From a checkpoint of a small model that predicts nearness at each pixel.
Model: norm batchnorm, widths [64, 96, 144, 208].
Training: muon at rate 0.0016, batches of 64.
Data: trained on rendered scenes of coloured solids on a plain floor, 195000 training examples, 5.6 epochs.
Rows from block 5, named by matrix and row number. Rows with one number belong to one channel. Each number is 128 + 24 x the weight over its row's rms, rounded and kept within 0 to 255. All counts start at 0. Numbers have three digits each. After the name is the row's rms in percent of the matrix's.
# convs0: first 3x3 conv (model.blocks.5.convs.0.weight, 144x144x3x3), inputs 90-104, a 3x3 kernel for each
# convs1: second 3x3 conv (model.blocks.5.convs.1.weight, 144x144x3x3, transposed), outputs 90-104, a 3x3 kernel for each
convs0.49 103:128128128128128128128128128128128128128128128128128128128128128128128128128128128128128128128128128128128128128128128128128128128128128125126127129129129128128128128128128128128128128128127129128128127128128128126128128128128128128128128136129128128128128128128128128128128128128128128128128128128128129124131255138125122125128127128128117126128141128128128128128128128128128128128128128128128128128128128
convs0.50 150:128128128128128128127128128128128128128128128128128128128128128128128128128128128128128128128128128128128128128128128128128128128128128128128128128128128128128128128128128128128128128128128128128164128128129127128129128128128128128128128128128128128128128128128128128128128128128128128128128128128119129128128128130129128127127128128128128132125000055128128128128128128128128128128128128128128128128128128
convs0.57 120:128128128128128128128128128128128128128128128128128128128128128128128128128128128128128128128128128128128128128128128128128128128128128138129000128128128128128128128128128128128128128128128128128128128128128128122128128128128128128128128128128128128128128128128128128128128128128128128128128128128128128128091128128144128127128128128128128128132128128128128128128128128128128128128128128128128128128128128
convs0.58 123:128128128128128128127125126128128128128128128128128128128128128128128128128128128128128128128128128128128128128128128128128128128128128128128128128128128128128128128128128128136128128128128129131128128128128127128129128128126128128128128128128128128128128128128128128128128128128128128128128128128121075128125121127128128128128129132129130119125127128128128128128128128128128128128128128128128128128128128
convs0.59 142:128128128130128129128128128128128128128128128128128128128128128128128128128128128128128128128128128128128128128128128128128128128128128128128126128128128128128128129128128128128128128128128128129128127127128129132221128128128128128128128128128128128128128128128128128128128128128128128128128128128128119111130122123128128128128128127126129121128078107128128128128128128128128128128128128128128128128128128
convs0.61 218:128128128128128128128128128128128128128128128128128128128128128128128128128128128128128128128128128128128128128128128128128128128128128141255000031127128128128128128128128128128128128128128128128128128129128123104127128128128128128128132129128128128128128128128128128128128128128128128128128128128128128128126086127144133154128128128038128128252000132128128128128128128128128128128128128128128128146128128
convs0.65 161:128128128128128128128128128128128128128128128128128128128128128128128128128128128128128128128128128128128128128128128128128128128128128128128128128128128128128128128128128128128128128128128129128128129128128128124128128128128128128128128128128128128128128128128128128128128128128128128128128128128128127129128128128128129128132128129131130123128128128128128128128128128128128128128128128128128128128128128
convs0.66 120:128128128128128128129129128128128128128128128128128128128128128128128128128128128128128128128128128128128128128128128128128128128128128108114087128128128128128128128128128128128128128127128107094128132118128128143129128128128124128128127128128128128128128128128128128128128128128128128128128128128076123128096132149127127128147126125136137127157124129128128128128128128128128128128133128128128125128128128
convs0.72 150:128128128128128128129128139128128128128128128128128128128128128128128128128128128128128128128128128128128128128128128128128128128128128118128128128128128128128128017128128152128128074128128131127128128128124128128128128128128128128128128128128128128128128128128128128128128128128128128128128128128128128129144128128128127128128179121255000142130131129128128128128128128128128128128128128128128128128128128
convs0.73 169:128128128128128128128128128128128128128128128128128128128128128128128128128128128128128128128128128128128128128128128128128128128128128128128128128127128128128128128128128127128128128127129091000129127128149128128126128128128128128128128128128128128128128128128128128128128128128128128128128128128200126123127123145114142126129127128128128128123124127128128128128128128128128128128128128128128128128128128
convs1.49 116:128128128128134128128128128128128128128128128128128128129128128128128128128128128128128128128128128128128128128128128128128128128128128128061128145136131131129129127128128124128128128128128128099129113084111128128128129128128128128128128128128128128128128128128128128128000127255003128157127128140128128128128130137128128128128128128128128126128128128128128128128128128128128128132128128162151128128128137
convs1.50 112:128128128128128128128128128127128109128128144128128128129129255127128130128126129128128128128128128128128128128128128128128128128128128128128128128128128128125125125128128128128128128127128128128128140125129120128126129128128128128126128124127128128128128128128128128128127120123128128130125128128128128128128128128128128128128129129128129131129128128128128128128128128128128128128128128128128128125138128
convs1.57 015:128128128128128128128128128128128128128128128128128128128128128128128128128128128128128128128128128128128128128128128128128128128128128128128128128128128128128128128128128128128128128128128128128128128128128128128128128128128128128128128128128128128128128128128128128128128128128128128128128128128128128128128128128128128128128128128128128128128128128128128128128128128128128128128129131128128000128128128
convs1.58 081:000128117000128126128128129128127128129110114129125108128122090109128126127129127128128128128128128128128128128128128128128128128128128128128128128128128127128128130128125128127128128124128128127128129128127167128129127127129129129128130126128128128128128128128128128128128127128128128129123128129128128128128128128128128128128128129129131128128121128128128128128128128128128128128128128127128128130128128
convs1.59 160:127128138128129129128128128128126128130128128128129128128128127128129128128128128128128128128128128128128128128128128128128128128128128128128128128128128128129134132128128128127129129119128128128128165130128147161128117128125128126128129127168128128128128128128128128128126128128128128130127129128128128128128128128128128001128128128128156128128089113128128128128128128128128128128128128128128128126129128
convs1.61 237:128128128128128128128128128128128128128128128128128128128128128128128128128128128128128128128128128128128128128128128128128128128128128128128128136150125159153133128128128128128128128128128128128128128128128128128128128128128128128128128128128128128128128128128128128128131128123128128128128128128128128128128128128128128128128128126128128128128128128128128128128128128128128128122125209110068066128128128
convs1.65 133:128127129129128128128128128016102251073128131131126128130104128128127128128128128128128128128128128128128128128128128128128128128128128128128128128128128128128128095128128128128128129128127129130128128132128129128129128129130128127127128127137128128128128128128128128128255255204255126119211128130128128128128128128128128128128147168145128127129130125128128128128128128128128128128128128124125128128129127
convs1.66 083:128128128128128128128128128128128128128128128128128128128118128128128128128128128128128128128128128128128128128128128128128128128128128128128128128128128128128128128128128128128128128128128128128128128128128128128128128128128128128128128128128128128128128128128128128128128127128132128128129128128128128128128128128128128128128128128128128128128128128128128128128128128128128128128128128128129128128125196
convs1.72 235:123113128128128128128128128129128134107120128130130128128128129128128125129128125128128128128128128128128128128128128128128128128128128128128128128128128168128132128127084129122106129128125128131128131128131139128128116119037129129128125119128128128128128128128128128128126126110133126128128127128128128128128121128128136128133092128158116128255180128128128128128128128128128128122128128176127122094128137
convs1.73 137:127128129128128128128128128107120131125126125128128128128128129128127128128128128128128128128128128128128128128128128128128128128128128128128128129126128255123104129115127128128127128128128121116126127103120128127127217124099231128129137128127128128128128128128128128128160127116127126129102128123128128128128128148128128128211128127128129121126114123128128128128128128128128128126128128147128102093126122